A small contrastive audio-text model, trained from scratch: encoder arch nf_resnet, encoder norm none_scaled_ws.
Rows from block 5 of the audio encoder of a small contrastive audio-text model, named by matrix and row number. Rows with one number belong to one channel. Each number is 200 + 20 x the weight over its row's rms, rounded and kept within 0 to 999. All counts start at 0.
After each channel's rows are labels from the 100 clips, of 14848, where the channel reaches its highest value: "strongest on" is what is common among them. Only what is clearly more common there than usual is listed. The data: simulated sounds of rotating machines with and without faults.
# convs0: first 3x3 conv (encoder.blocks.5.convs.0.weight, 112x112x3x3, standardized in use, each kernel summed), inputs 0-111
# convs1: second 3x3 conv (encoder.blocks.5.convs.1.weight, 112x112x3x3, standardized in use, transposed, each kernel summed), outputs 0-111

convs0.79,143,194,147,170,211,238,211,216,234,213,174,210,191,143,226,169,195,200,197,158,186,216,206,207,187,199,173,202,217,139,203,196,178,209,198,222,158,201,186,217,182,196,204,175,198,163,218,213,203,184,207,201,204,190,217,221,188,212,220,200,201,192,200,197,218,205,194,229,237,210,175,183,215,231,228,182,213,187,190,198,206,174,204,190,219,225,219,173,207,196,187,177,208,215,208,211,182,202,232,203,193,183,219,179,200,187,208,198,210,214,203,207
convs1.79,151,190,202,244,207,202,200,196,221,214,176,172,214,198,179,179,226,179,198,194,159,200,207,149,174,160,212,159,210,200,233,208,184,196,200,204,194,178,216,203,206,170,206,202,203,194,185,214,197,164,202,245,199,206,206,194,236,228,255,161,207,188,185,220,215,211,196,232,192,189,190,167,199,207,212,193,201,194,177,204,189,220,217,226,201,244,200,181,206,187,243,208,190,190,185,191,201,171,209,200,214,214,194,206,205,186,173,196,219,215,189,196
strongest on: squeal; clipping; text has "clipped"

convs0.69,146,193,119,174,208,224,220,213,196,201,185,219,192,151,203,186,160,200,196,179,188,215,176,212,174,192,187,195,221,154,216,194,197,198,217,211,177,195,169,219,203,187,207,183,184,165,217,218,204,190,214,193,197,221,220,191,190,245,215,215,207,217,219,218,229,213,183,211,213,197,197,187,213,213,199,190,204,177,213,194,192,159,201,168,205,229,225,201,218,203,184,167,198,192,201,202,197,240,211,218,190,198,212,178,200,174,211,210,201,217,210,182
convs1.69,165,175,199,225,181,205,183,184,182,215,180,215,206,227,203,200,197,157,204,195,170,185,204,173,144,169,182,195,198,218,195,194,196,190,189,203,184,191,227,176,199,184,191,225,197,178,167,171,208,174,187,211,201,198,181,188,210,237,203,212,221,190,219,199,206,186,210,222,206,194,216,191,220,211,186,202,211,170,158,197,180,234,199,217,189,200,143,202,189,172,215,218,155,180,194,177,195,167,204,211,244,210,173,216,218,197,199,196,195,179,190,155
strongest on: squeal; clipping; text has "clipped"; electric motor

convs0.58,179,216,166,167,234,190,204,224,180,217,202,223,193,188,189,242,187,182,222,208,188,201,206,185,184,233,172,208,195,178,182,224,214,211,192,237,210,200,205,177,216,196,180,210,213,196,202,212,187,190,205,206,224,219,184,218,225,236,205,231,181,196,198,169,167,143,205,205,215,175,201,215,191,208,221,170,183,156,218,196,182,200,232,159,211,200,185,229,178,168,200,174,205,210,230,230,193,217,179,168,187,202,222,218,209,199,192,198,204,180,230,210
convs1.58,218,243,176,189,224,190,196,193,208,231,174,170,223,224,195,235,233,202,209,198,189,190,199,197,214,218,197,210,189,217,248,168,193,173,176,181,211,189,226,210,198,234,213,166,199,235,186,188,204,195,214,181,222,180,199,183,154,190,188,219,189,199,210,214,184,179,214,205,199,202,202,243,195,202,166,187,193,183,219,158,182,182,161,199,202,138,184,197,202,202,174,190,168,209,194,210,196,227,201,198,196,209,230,216,210,204,193,233,184,188,213,190
strongest on: reverberation; text has "room"; text has "reverberant"; compressor

convs0.66,173,194,176,179,192,188,214,218,202,193,209,228,184,190,226,182,206,159,227,181,202,179,221,191,196,224,190,188,182,179,170,183,189,195,202,211,176,212,202,228,197,247,176,200,174,161,189,177,210,201,201,236,245,232,203,208,192,199,204,176,199,170,174,186,183,171,213,228,236,198,193,233,196,239,206,174,203,169,198,233,213,182,189,243,222,239,192,206,184,185,201,206,200,201,230,195,204,184,205,195,177,207,220,185,176,188,211,172,185,199,216,179
convs1.66,205,184,202,205,172,222,187,214,206,179,224,190,188,171,203,204,188,187,189,203,196,182,203,219,221,229,200,225,193,211,206,179,196,185,217,225,245,226,189,177,224,244,192,193,195,149,214,208,224,204,221,173,230,208,182,202,170,212,156,224,189,207,211,193,183,190,213,187,225,209,242,222,203,212,179,195,212,192,241,161,226,203,210,156,215,194,199,223,209,191,217,191,180,187,199,174,199,206,198,204,202,184,186,182,158,192,207,155,177,188,196,238
strongest on: text has "speed"; compressor; speed: medium; imbalance

convs0.15,153,189,158,192,171,191,201,219,206,200,208,223,151,178,141,199,211,177,201,195,195,209,213,187,200,182,188,202,205,202,182,190,202,216,182,227,182,222,205,202,209,196,176,190,179,191,177,205,192,194,209,208,205,161,196,215,169,182,206,151,211,198,214,163,189,188,173,198,192,185,227,200,237,202,201,146,216,187,197,230,208,206,221,191,194,240,201,225,209,149,178,179,191,218,217,228,190,180,165,206,196,214,191,189,210,202,196,184,213,210,174,196
convs1.15,187,227,211,206,200,200,228,198,184,206,176,202,223,216,187,236,227,197,217,176,181,207,207,183,171,232,200,218,234,213,233,159,191,213,173,191,205,202,211,198,151,208,228,197,188,235,181,195,204,217,240,207,205,188,235,223,199,185,215,201,193,212,183,184,191,187,221,192,198,184,190,238,172,186,162,196,195,184,204,170,185,191,194,226,223,213,162,209,206,206,214,166,184,202,172,228,176,200,182,198,237,203,238,226,235,181,183,226,193,213,189,200
strongest on: reverberation; text has "room"; text has "reverberant"; compressor

convs0.40,145,190,130,158,207,211,212,224,203,196,191,243,184,157,218,152,182,212,211,179,203,217,176,204,191,203,182,206,216,160,188,190,187,204,206,220,202,211,188,204,194,184,200,177,191,166,204,214,204,192,184,188,188,198,229,228,196,245,225,212,199,203,233,208,235,199,187,207,232,197,208,192,227,226,213,189,196,188,210,182,197,165,193,181,186,239,202,189,198,178,188,194,187,218,202,205,198,232,214,232,183,183,208,190,202,181,214,207,189,206,194,187
convs1.40,151,187,177,201,186,199,177,194,206,216,209,218,201,221,173,180,196,166,198,207,183,198,164,189,169,169,212,184,185,209,228,220,206,184,212,158,176,191,199,188,200,181,213,186,196,180,170,214,216,202,164,206,199,216,166,185,228,191,204,170,235,201,218,227,216,187,219,229,220,204,189,169,221,227,189,179,198,179,186,214,199,245,192,206,183,236,202,181,208,193,215,212,195,219,182,233,176,153,183,208,200,186,159,199,201,225,209,197,198,187,184,165
strongest on: speeding up; turbine

convs0.90,128,196,136,161,190,228,212,227,232,193,181,206,197,174,231,175,178,212,219,171,192,199,179,218,185,202,193,212,210,149,211,206,199,199,212,209,189,202,185,227,171,199,196,182,177,177,213,214,207,187,194,203,218,213,222,188,197,214,210,208,207,209,200,209,217,198,199,229,222,199,181,162,224,215,202,189,212,184,198,204,202,136,179,207,193,246,197,192,187,198,180,178,195,215,190,198,197,203,219,228,188,191,211,193,194,178,213,206,193,222,196,174
convs1.90,156,166,200,232,191,216,202,189,185,193,186,194,184,195,181,162,164,203,197,189,185,196,173,165,173,178,197,190,209,219,192,188,196,210,201,192,157,218,229,195,172,190,190,203,208,172,168,218,198,163,186,190,200,193,215,199,219,270,201,221,221,198,205,222,215,200,211,244,198,194,226,190,211,226,215,206,206,172,187,233,194,206,175,195,187,244,207,173,200,210,256,195,189,199,195,201,224,178,206,199,189,207,191,192,212,214,205,222,209,186,178,170
strongest on: text has "speed"; speed: medium; compressor

convs0.45,196,167,163,210,196,197,209,192,236,191,207,241,213,143,162,154,190,221,194,214,213,215,211,229,234,177,217,196,206,197,188,190,177,214,191,209,177,226,200,185,172,171,202,200,184,159,198,195,180,225,218,209,223,198,211,204,168,189,201,196,220,187,206,188,199,218,174,188,228,206,226,207,205,205,197,193,205,205,214,160,206,191,194,184,202,188,219,218,224,205,201,187,168,228,200,202,206,160,206,242,185,214,236,193,190,202,184,146,218,185,191,202
convs1.45,198,208,194,192,212,207,224,190,214,236,204,202,210,207,164,209,235,208,210,215,205,201,180,221,191,209,216,196,186,214,198,190,228,169,215,187,219,187,189,207,174,193,191,174,198,217,207,225,205,182,213,202,199,192,210,254,206,172,193,169,226,196,213,192,193,200,197,190,208,194,215,214,186,175,182,161,213,215,234,194,204,175,179,217,153,163,214,240,189,162,226,200,236,195,212,241,192,246,209,234,213,214,218,255,196,195,214,183,201,199,171,211
strongest on: squeal

convs0.18,151,182,174,187,240,238,197,208,233,196,183,207,180,140,206,182,198,198,172,167,203,220,204,216,179,194,181,196,209,160,194,190,175,210,190,206,173,184,187,185,150,166,210,200,199,167,202,209,198,208,214,187,195,174,209,237,196,224,215,207,230,175,213,182,224,214,187,223,224,201,199,186,216,205,229,182,195,210,201,168,202,212,210,183,188,176,214,166,204,196,180,177,171,213,189,193,181,202,218,218,181,167,223,199,205,199,212,196,211,216,227,228
convs1.18,162,214,209,206,212,206,177,195,190,202,212,205,190,182,187,176,188,199,202,226,184,188,172,199,173,171,203,176,234,194,237,205,200,179,175,223,217,178,173,245,203,180,165,203,227,199,185,218,190,167,222,226,198,184,238,202,228,204,232,174,227,218,201,172,188,180,215,191,187,219,219,167,187,151,221,206,199,211,180,209,186,203,199,211,207,209,194,211,231,199,249,203,206,215,230,192,198,201,197,200,224,212,245,210,216,177,237,177,186,209,199,210
strongest on: turbine; rattle; squeal

convs0.84,169,198,142,188,206,196,206,223,229,228,208,208,183,184,194,234,216,159,207,184,163,197,219,190,195,197,179,183,190,177,192,211,207,233,217,230,202,198,203,178,207,185,190,217,207,209,219,209,158,182,227,207,214,193,189,212,195,194,223,193,212,203,218,159,158,159,222,217,226,187,206,220,207,207,206,161,214,172,200,194,186,198,233,153,226,193,186,207,186,187,210,183,214,211,227,215,182,203,167,202,193,204,190,207,224,221,172,215,219,215,203,236
convs1.84,223,198,204,206,192,185,234,181,189,202,182,203,204,223,230,248,243,212,207,193,187,211,206,208,196,230,199,224,228,196,223,201,194,190,205,179,201,163,234,227,194,222,220,184,204,235,178,191,187,230,221,214,201,194,223,203,186,161,220,210,170,200,168,186,187,200,209,171,189,204,208,237,166,192,171,212,182,195,213,159,195,203,201,205,195,184,207,182,185,199,171,166,161,212,186,203,186,223,191,179,212,211,229,214,221,187,174,237,173,225,208,228
strongest on: reverberation; text has "room"; piston engine

convs0.106,169,185,164,203,226,226,206,216,241,184,197,173,186,207,206,185,194,213,204,189,166,199,186,209,188,163,185,203,233,157,208,194,169,214,217,189,183,183,211,205,196,175,186,175,209,195,226,203,194,206,179,183,184,199,212,201,178,186,210,170,238,193,211,222,218,228,223,185,220,206,190,187,244,173,165,188,246,194,176,174,178,198,188,155,183,212,193,171,197,219,179,210,182,200,177,202,204,163,212,233,180,210,208,188,191,206,193,197,216,231,184,174
convs1.106,195,140,215,189,207,160,186,201,200,154,216,194,193,235,209,214,185,192,205,203,188,198,223,221,189,197,201,206,189,195,200,219,185,232,229,227,194,202,208,199,181,195,231,170,193,204,174,180,216,224,197,226,155,207,183,186,223,205,190,204,174,197,193,191,189,197,225,159,188,194,205,175,183,159,240,153,202,237,225,220,179,164,187,210,216,216,205,211,207,187,206,219,214,174,209,212,194,205,205,181,162,203,201,178,189,195,197,196,234,236,197,219
strongest on: squeal

convs0.48,216,212,216,192,204,187,171,201,178,209,182,193,205,216,218,210,181,211,212,210,237,191,177,196,190,244,197,179,184,210,161,230,204,137,210,214,204,185,190,218,190,191,186,195,173,203,165,162,224,205,177,201,210,199,208,172,213,218,195,226,156,211,198,186,204,165,178,218,193,176,216,163,186,193,204,210,155,191,220,191,194,203,194,205,185,214,192,212,189,141,206,220,216,166,188,190,217,183,206,215,205,193,172,196,200,195,237,211,178,169,225,192
convs1.48,266,235,199,199,203,251,186,206,212,201,194,206,210,239,213,176,160,223,205,170,161,215,218,227,203,194,168,223,212,221,211,196,182,184,195,207,180,220,195,217,177,201,202,205,193,211,190,205,200,203,195,188,188,192,192,185,159,220,166,191,203,197,183,197,226,207,192,194,180,201,169,197,220,199,206,233,177,200,140,217,186,193,186,200,197,194,187,162,181,218,207,203,197,168,189,182,178,205,207,208,232,202,188,204,238,221,196,232,211,172,179,196
strongest on: state: faulty; piston engine; squeal

convs0.60,174,191,199,145,218,217,214,218,215,195,187,200,220,203,237,197,231,199,191,207,204,220,219,232,201,168,199,150,224,201,210,209,210,229,169,242,182,177,188,190,202,163,202,198,203,221,201,190,171,223,152,214,203,203,208,216,151,189,213,205,200,190,186,184,218,186,212,237,198,216,235,173,206,200,170,215,196,188,197,158,214,172,202,193,205,207,218,212,200,174,220,168,170,210,205,198,204,190,194,192,174,222,198,211,211,198,213,215,215,217,186,240
convs1.60,219,186,224,228,228,179,205,187,221,182,209,202,195,230,228,227,227,195,188,210,188,207,221,172,200,193,196,140,212,204,223,206,203,178,201,194,173,195,219,203,210,216,193,205,217,214,240,195,195,187,177,227,164,219,216,173,184,230,218,153,176,184,196,200,185,227,209,200,233,198,141,187,202,213,209,207,200,217,173,217,206,169,195,195,197,226,207,185,197,184,167,173,206,183,203,173,175,219,204,204,169,234,221,203,187,214,178,204,228,219,193,177
strongest on: squeal

convs0.95,135,196,134,189,207,233,213,220,236,201,179,215,190,140,215,177,186,208,207,161,187,209,186,193,186,196,187,203,220,139,212,194,196,201,201,214,187,198,193,225,180,185,199,176,195,163,222,218,206,191,208,189,196,194,215,196,185,226,212,194,201,212,212,205,225,200,175,222,228,203,182,183,222,227,213,193,212,186,193,196,211,165,205,188,210,235,208,179,201,204,181,179,202,211,195,203,192,220,224,233,181,175,211,184,191,185,213,213,193,218,200,178
convs1.95,138,186,216,221,204,206,170,192,192,206,203,215,226,198,186,160,193,190,209,197,146,202,196,160,169,166,188,180,196,227,203,204,201,208,200,188,180,202,219,205,192,171,202,198,198,180,168,184,195,170,177,226,206,213,180,177,217,264,224,196,223,198,194,226,219,196,199,240,184,200,195,170,214,207,199,197,197,180,176,215,189,222,188,215,191,238,196,176,197,192,241,219,199,205,199,199,207,153,194,210,198,194,188,213,200,214,183,202,213,189,188,164
strongest on: gearbox; squeal; clipping; text has "clipped"

convs0.94,202,192,182,183,199,180,196,222,190,188,214,251,199,194,204,209,182,175,199,200,257,189,198,183,223,196,222,127,195,212,183,227,214,203,213,207,216,222,191,186,201,179,191,205,186,198,180,166,182,196,195,210,206,217,216,220,194,228,211,211,202,211,218,177,210,171,204,197,225,200,250,216,204,182,216,195,175,215,260,166,178,194,192,192,200,201,183,240,188,175,215,194,199,195,205,190,197,219,214,218,165,218,215,188,159,201,199,222,192,210,231,199
convs1.94,226,228,199,195,232,200,221,196,189,208,136,218,189,180,217,214,184,225,191,177,200,205,187,185,217,218,188,182,214,203,208,182,204,222,195,166,212,190,203,225,174,212,176,213,215,247,202,225,185,231,233,185,193,196,209,211,178,204,207,214,201,208,180,227,201,197,194,200,200,213,162,240,204,217,181,247,198,229,164,197,192,175,165,210,188,159,194,168,172,224,174,209,223,224,224,203,202,221,218,195,191,217,226,202,207,187,189,197,205,201,191,162
strongest on: state: faulty; rattle; turbine

convs0.52,153,201,190,166,193,217,201,213,229,222,172,183,193,154,186,189,221,213,168,147,197,209,221,197,176,200,190,193,225,177,222,204,191,213,201,231,163,163,183,193,143,200,217,200,213,167,213,211,192,206,212,167,181,171,204,214,189,197,222,210,217,196,200,188,228,199,201,218,217,214,203,166,214,209,227,207,209,209,184,202,195,156,207,184,201,181,192,143,182,191,191,172,205,219,198,188,180,211,212,209,207,166,208,212,208,189,208,217,198,213,206,222
convs1.52,181,222,229,206,195,205,232,196,201,227,188,197,206,162,193,189,193,202,246,216,167,195,184,157,181,164,172,178,200,181,202,182,200,208,167,198,181,216,189,203,179,176,204,204,211,211,177,190,181,181,201,209,209,199,232,202,245,208,235,199,202,198,178,174,194,198,194,204,192,220,190,177,182,164,228,210,204,212,206,226,202,240,204,203,196,253,194,183,204,197,184,202,185,232,206,210,194,175,194,180,221,189,259,172,227,173,217,222,207,204,227,195
strongest on: speeding up; squeal

convs0.105,160,209,179,179,192,208,199,206,207,199,185,197,175,183,226,195,173,228,205,184,198,198,174,201,186,193,194,220,222,193,236,204,175,211,198,173,183,179,181,203,213,150,195,166,199,199,193,205,233,178,204,174,186,194,224,197,197,211,226,179,222,209,217,232,233,213,200,180,221,197,209,169,243,193,209,197,214,196,201,185,165,185,159,151,180,227,205,164,203,197,163,194,168,209,192,202,193,208,223,231,204,213,204,182,196,171,213,172,195,234,196,164
convs1.105,178,199,199,183,226,164,196,216,204,178,230,203,201,192,171,210,179,190,243,198,202,195,213,166,175,158,203,200,201,185,190,203,199,225,213,220,203,204,169,199,175,181,197,191,205,211,212,145,207,221,218,239,171,202,200,208,233,224,219,180,186,219,212,176,194,207,223,177,201,186,170,185,177,180,189,175,217,218,193,235,198,192,200,196,192,240,184,217,199,186,207,192,245,177,213,232,182,177,192,203,204,202,176,196,210,195,242,178,209,231,168,166
strongest on: speeding up; piston engine

convs0.93,187,186,187,168,190,200,203,221,204,212,184,219,180,171,188,179,191,230,203,180,216,201,204,179,198,211,188,170,236,187,196,217,200,213,199,195,191,208,185,226,196,168,222,175,227,190,195,193,217,183,183,176,164,190,230,198,182,229,221,231,180,193,197,209,235,174,184,171,245,197,224,206,210,213,222,210,172,205,210,148,215,177,198,163,192,200,187,210,187,160,175,178,182,223,219,209,214,240,221,230,195,171,204,183,187,179,239,218,184,203,212,207
convs1.93,210,205,171,148,219,179,204,206,180,208,229,200,203,198,188,178,186,201,187,212,187,207,198,169,196,191,172,197,209,210,178,211,198,203,205,171,221,213,175,186,164,193,196,221,207,202,219,165,224,234,177,198,199,205,163,192,223,229,189,180,206,209,219,183,206,200,217,215,225,210,175,210,213,209,154,219,187,184,185,224,215,203,206,192,174,218,191,178,186,198,167,221,250,203,206,237,162,165,175,212,184,167,169,185,206,224,230,203,199,184,183,165
strongest on: state: faulty; squeal; piston engine

convs0.39,188,203,154,187,239,192,194,200,214,223,173,189,228,183,216,201,178,196,223,211,189,218,204,243,206,199,194,176,194,191,178,182,206,191,201,231,166,204,202,235,208,212,191,214,175,192,178,194,187,197,199,218,240,199,204,200,194,206,204,218,168,152,176,183,148,181,207,240,212,176,195,218,180,234,212,182,201,145,194,217,219,196,207,218,223,205,214,212,210,203,217,191,194,189,211,236,198,186,194,158,200,233,186,199,193,205,200,159,199,171,194,194
convs1.39,197,204,202,201,186,193,220,212,189,214,206,204,193,201,211,216,216,184,184,182,225,201,200,238,201,227,224,252,187,185,185,197,208,205,187,197,239,195,208,180,182,251,181,200,219,213,194,203,206,193,236,184,227,193,204,176,170,181,190,230,182,207,209,195,215,182,194,204,201,186,254,227,201,219,174,202,183,182,247,132,221,183,194,183,209,176,216,222,208,210,205,188,160,193,218,199,174,218,192,211,231,188,212,213,191,207,164,198,196,195,215,240
strongest on: speed: fast; compressor

convs0.37,208,201,190,214,226,190,202,212,217,204,182,218,200,172,193,222,189,204,204,213,192,198,190,207,218,190,205,176,185,205,208,203,210,230,223,190,216,180,198,184,220,127,204,213,191,202,210,200,215,199,221,159,166,189,216,202,212,223,218,217,217,209,216,220,212,193,212,171,207,183,236,213,212,196,211,207,196,202,219,150,171,212,210,89,195,183,195,187,189,208,197,187,198,189,210,203,201,230,181,220,205,215,198,211,201,203,195,180,198,218,230,212
convs1.37,212,188,219,203,164,175,205,213,192,190,245,204,193,195,248,206,197,173,169,206,222,204,183,232,227,190,217,214,172,200,194,242,215,181,206,182,231,195,153,205,215,244,176,201,196,175,206,183,186,190,189,213,193,186,190,207,215,172,167,226,207,206,223,202,192,194,185,176,200,188,211,200,202,175,195,195,189,197,168,213,221,179,206,140,205,146,206,216,197,194,184,208,190,202,206,188,184,197,203,234,203,197,201,185,173,219,220,172,191,188,222,236
strongest on: state: faulty; rattle; turbine; bearing knock

convs0.42,187,206,176,196,219,192,192,199,201,186,199,217,191,182,235,200,148,183,223,217,216,190,159,222,215,190,206,148,203,198,176,228,209,185,194,205,211,214,195,218,191,225,185,199,162,199,176,166,205,225,163,229,229,230,192,212,205,219,195,186,211,205,188,175,205,170,197,241,196,175,228,213,204,200,183,211,216,181,211,215,222,193,177,235,188,233,190,228,194,177,205,181,196,169,211,178,190,186,192,190,170,215,180,208,156,157,219,187,189,208,199,206
convs1.42,218,237,197,202,197,216,190,195,186,210,175,181,187,194,221,218,166,202,210,187,178,208,199,214,250,229,168,198,216,224,198,181,210,210,202,182,224,224,178,195,166,250,190,218,204,206,209,222,196,217,233,174,203,202,214,216,176,208,203,211,169,202,203,212,209,213,209,187,186,216,152,227,204,243,180,225,193,216,151,174,199,178,191,176,180,200,212,165,183,229,192,176,183,182,209,189,184,222,215,212,232,229,220,212,172,207,180,182,222,206,210,202
strongest on: state: faulty; squeal; piston engine

convs0.103,127,188,138,170,205,228,210,219,234,193,191,209,191,160,226,174,196,213,221,169,182,208,191,200,192,202,188,204,207,135,208,207,204,205,203,207,187,199,188,222,170,193,195,169,183,176,221,212,203,183,197,207,214,207,220,194,191,221,213,201,213,205,202,196,214,201,188,230,233,204,183,168,216,235,213,182,212,191,195,202,205,152,200,201,206,240,207,189,197,201,176,176,197,217,196,192,187,199,216,230,181,187,225,181,190,184,203,198,199,228,205,185
convs1.103,160,173,201,226,206,217,190,196,205,201,188,204,194,192,175,160,187,205,206,190,162,199,181,178,185,158,210,167,216,218,202,180,181,207,206,185,177,224,225,207,198,188,194,195,212,171,175,228,206,157,174,198,212,193,202,204,208,272,203,210,226,199,204,229,206,199,187,238,204,199,211,186,211,217,213,203,202,176,183,229,196,209,180,203,196,235,204,152,198,208,264,196,198,199,206,189,230,185,203,207,197,220,202,196,200,219,197,221,208,184,173,167
strongest on: text has "speed"; speed: medium; compressor

convs0.11,128,172,131,189,217,224,200,212,223,205,217,190,175,191,189,192,193,185,172,164,198,214,192,201,154,180,183,198,237,146,207,192,186,193,190,217,149,182,191,206,171,189,194,189,203,176,197,214,186,192,196,199,197,187,184,218,158,210,209,191,216,193,208,213,226,216,206,210,228,200,186,162,223,227,197,194,209,203,183,191,200,185,190,191,220,203,201,171,201,199,179,193,181,193,182,198,210,203,231,219,182,199,229,198,183,191,212,200,216,219,217,202
convs1.11,143,192,179,218,204,183,199,203,220,193,212,189,209,224,192,210,188,185,181,214,155,186,205,181,163,172,212,192,209,209,240,187,205,224,217,232,187,203,210,215,202,171,194,209,220,220,173,179,204,201,194,246,178,198,187,207,217,232,224,181,184,203,185,156,185,200,237,189,184,209,198,147,175,162,219,205,208,219,202,199,196,184,204,232,219,215,182,217,201,188,232,187,196,190,200,185,168,192,197,195,237,196,202,190,214,213,177,207,208,237,189,169
strongest on: speeding up; gearbox

convs0.99,192,197,196,200,200,170,204,199,193,178,203,235,199,156,248,169,205,185,222,197,211,183,197,207,224,199,211,178,199,200,177,197,198,199,191,197,190,226,182,221,198,243,194,194,188,170,180,184,204,207,186,234,244,224,203,221,190,226,188,183,200,181,164,169,181,171,191,235,215,191,217,221,183,233,211,205,200,167,213,233,217,191,188,242,202,239,197,209,203,182,196,170,194,188,221,170,195,179,185,195,161,209,213,198,166,176,202,161,198,193,191,223
convs1.99,219,189,181,194,176,238,195,205,206,188,193,189,193,159,199,189,186,198,202,200,193,179,193,200,227,222,180,223,199,239,189,185,194,195,208,207,226,235,197,187,215,239,193,201,203,133,219,221,215,215,242,166,237,190,193,212,166,212,162,223,191,211,222,199,201,181,205,194,207,197,232,232,207,215,180,201,213,190,217,167,205,216,212,163,219,210,204,214,221,203,217,199,170,192,203,179,199,213,201,205,197,174,178,185,171,188,208,163,178,179,209,243
strongest on: reverberation; text has "room"; text has "reverberant"; compressor

convs0.65,196,195,179,188,189,194,226,221,206,190,184,254,214,164,186,151,191,210,179,184,227,212,216,200,217,192,236,176,224,198,202,201,170,228,213,212,185,240,182,188,150,180,217,189,187,157,208,188,187,228,182,197,203,200,236,211,197,214,218,215,181,191,222,215,228,182,179,200,247,232,221,183,211,198,200,213,199,217,226,151,201,188,184,193,195,189,204,189,208,214,227,198,181,234,188,194,204,203,223,222,196,184,212,190,201,213,237,192,189,187,215,197
convs1.65,185,184,202,184,235,204,192,181,210,190,212,221,210,227,165,195,225,194,173,217,216,204,197,229,173,196,215,158,223,190,188,254,208,222,206,179,199,162,205,201,214,187,217,187,208,215,216,203,199,192,154,214,212,243,193,174,229,174,230,156,219,213,195,197,201,199,208,200,203,205,168,169,209,202,212,184,190,195,202,220,198,210,206,220,194,211,205,213,217,204,157,174,258,213,187,224,224,174,196,222,166,205,223,204,197,208,227,187,193,204,179,177
strongest on: turbine; gearbox; clipping; text has "clipped"

convs0.2,204,201,181,221,232,197,202,185,209,221,185,237,187,120,188,192,208,193,190,168,209,207,196,210,235,177,209,186,208,184,185,200,187,224,202,207,156,223,173,178,203,191,224,198,220,163,204,197,177,210,215,191,181,177,203,224,203,222,197,205,209,181,213,226,207,217,198,195,227,189,198,198,201,177,197,215,215,229,230,143,200,205,208,194,201,170,208,177,216,215,188,172,218,208,213,234,198,202,203,201,224,180,201,213,192,227,194,138,217,192,219,204
convs1.2,198,210,236,189,216,198,213,185,218,202,222,205,205,222,201,193,234,192,242,215,223,215,180,234,175,204,207,187,187,190,207,233,197,145,194,175,222,174,183,202,195,185,203,210,200,198,191,215,213,176,197,226,192,234,200,228,231,193,177,171,231,203,221,175,211,209,183,192,204,188,232,176,222,147,215,174,195,177,202,206,215,199,201,216,179,189,221,227,199,187,232,214,209,198,168,225,166,208,217,218,183,177,204,228,211,173,206,180,201,186,166,230
strongest on: gearbox; rattle; machine: turbine; clipping

convs0.100,192,190,180,210,220,225,209,225,237,178,192,208,184,189,199,205,171,204,209,201,179,189,181,209,200,179,193,176,199,186,207,210,183,211,215,178,217,188,207,195,210,130,171,186,194,196,208,201,220,198,209,157,177,203,208,200,211,214,208,201,253,221,223,209,217,221,217,166,226,188,203,208,229,194,197,184,223,201,204,161,169,216,193,129,198,198,194,193,194,213,181,206,192,187,193,190,186,197,202,254,184,201,208,178,180,188,178,185,208,244,211,178
convs1.100,213,167,188,188,179,169,187,191,221,197,206,204,184,181,194,223,152,183,206,215,195,202,185,171,215,186,186,192,193,216,186,204,208,221,207,200,215,203,138,222,219,216,173,187,189,195,219,212,185,212,238,191,208,202,210,193,228,197,216,188,174,204,200,187,174,195,199,174,184,187,196,205,160,160,225,184,196,239,195,231,193,183,196,156,192,181,180,233,210,191,232,214,224,197,211,176,220,210,197,197,187,209,212,196,147,206,238,184,212,235,225,223
strongest on: state: faulty; rattle; bearing knock

convs0.1,163,210,192,171,223,201,177,195,188,199,178,202,197,187,201,177,209,203,186,182,214,194,196,185,177,225,198,194,178,164,225,213,186,184,196,193,185,188,165,199,162,192,191,181,152,181,204,199,215,191,210,172,195,183,193,172,206,230,209,218,197,188,208,191,244,186,177,212,233,229,218,155,210,217,231,177,189,202,190,183,187,195,194,178,190,191,187,168,172,187,210,202,181,221,192,179,170,251,212,233,186,201,228,178,198,176,228,228,171,220,233,199
convs1.1,195,241,200,184,205,224,182,193,240,199,206,204,232,174,183,166,168,213,179,235,183,193,211,187,185,161,157,198,185,178,205,194,183,190,179,209,193,204,162,191,213,185,206,201,179,197,195,195,203,216,194,219,208,203,211,185,207,218,210,164,217,204,194,181,179,198,197,192,212,236,178,178,198,205,201,200,208,210,191,222,210,225,207,191,195,240,198,197,208,170,170,169,203,227,216,221,211,165,202,175,222,181,248,200,243,202,243,215,169,192,171,175
strongest on: state: faulty; squeal; rattle; piston engine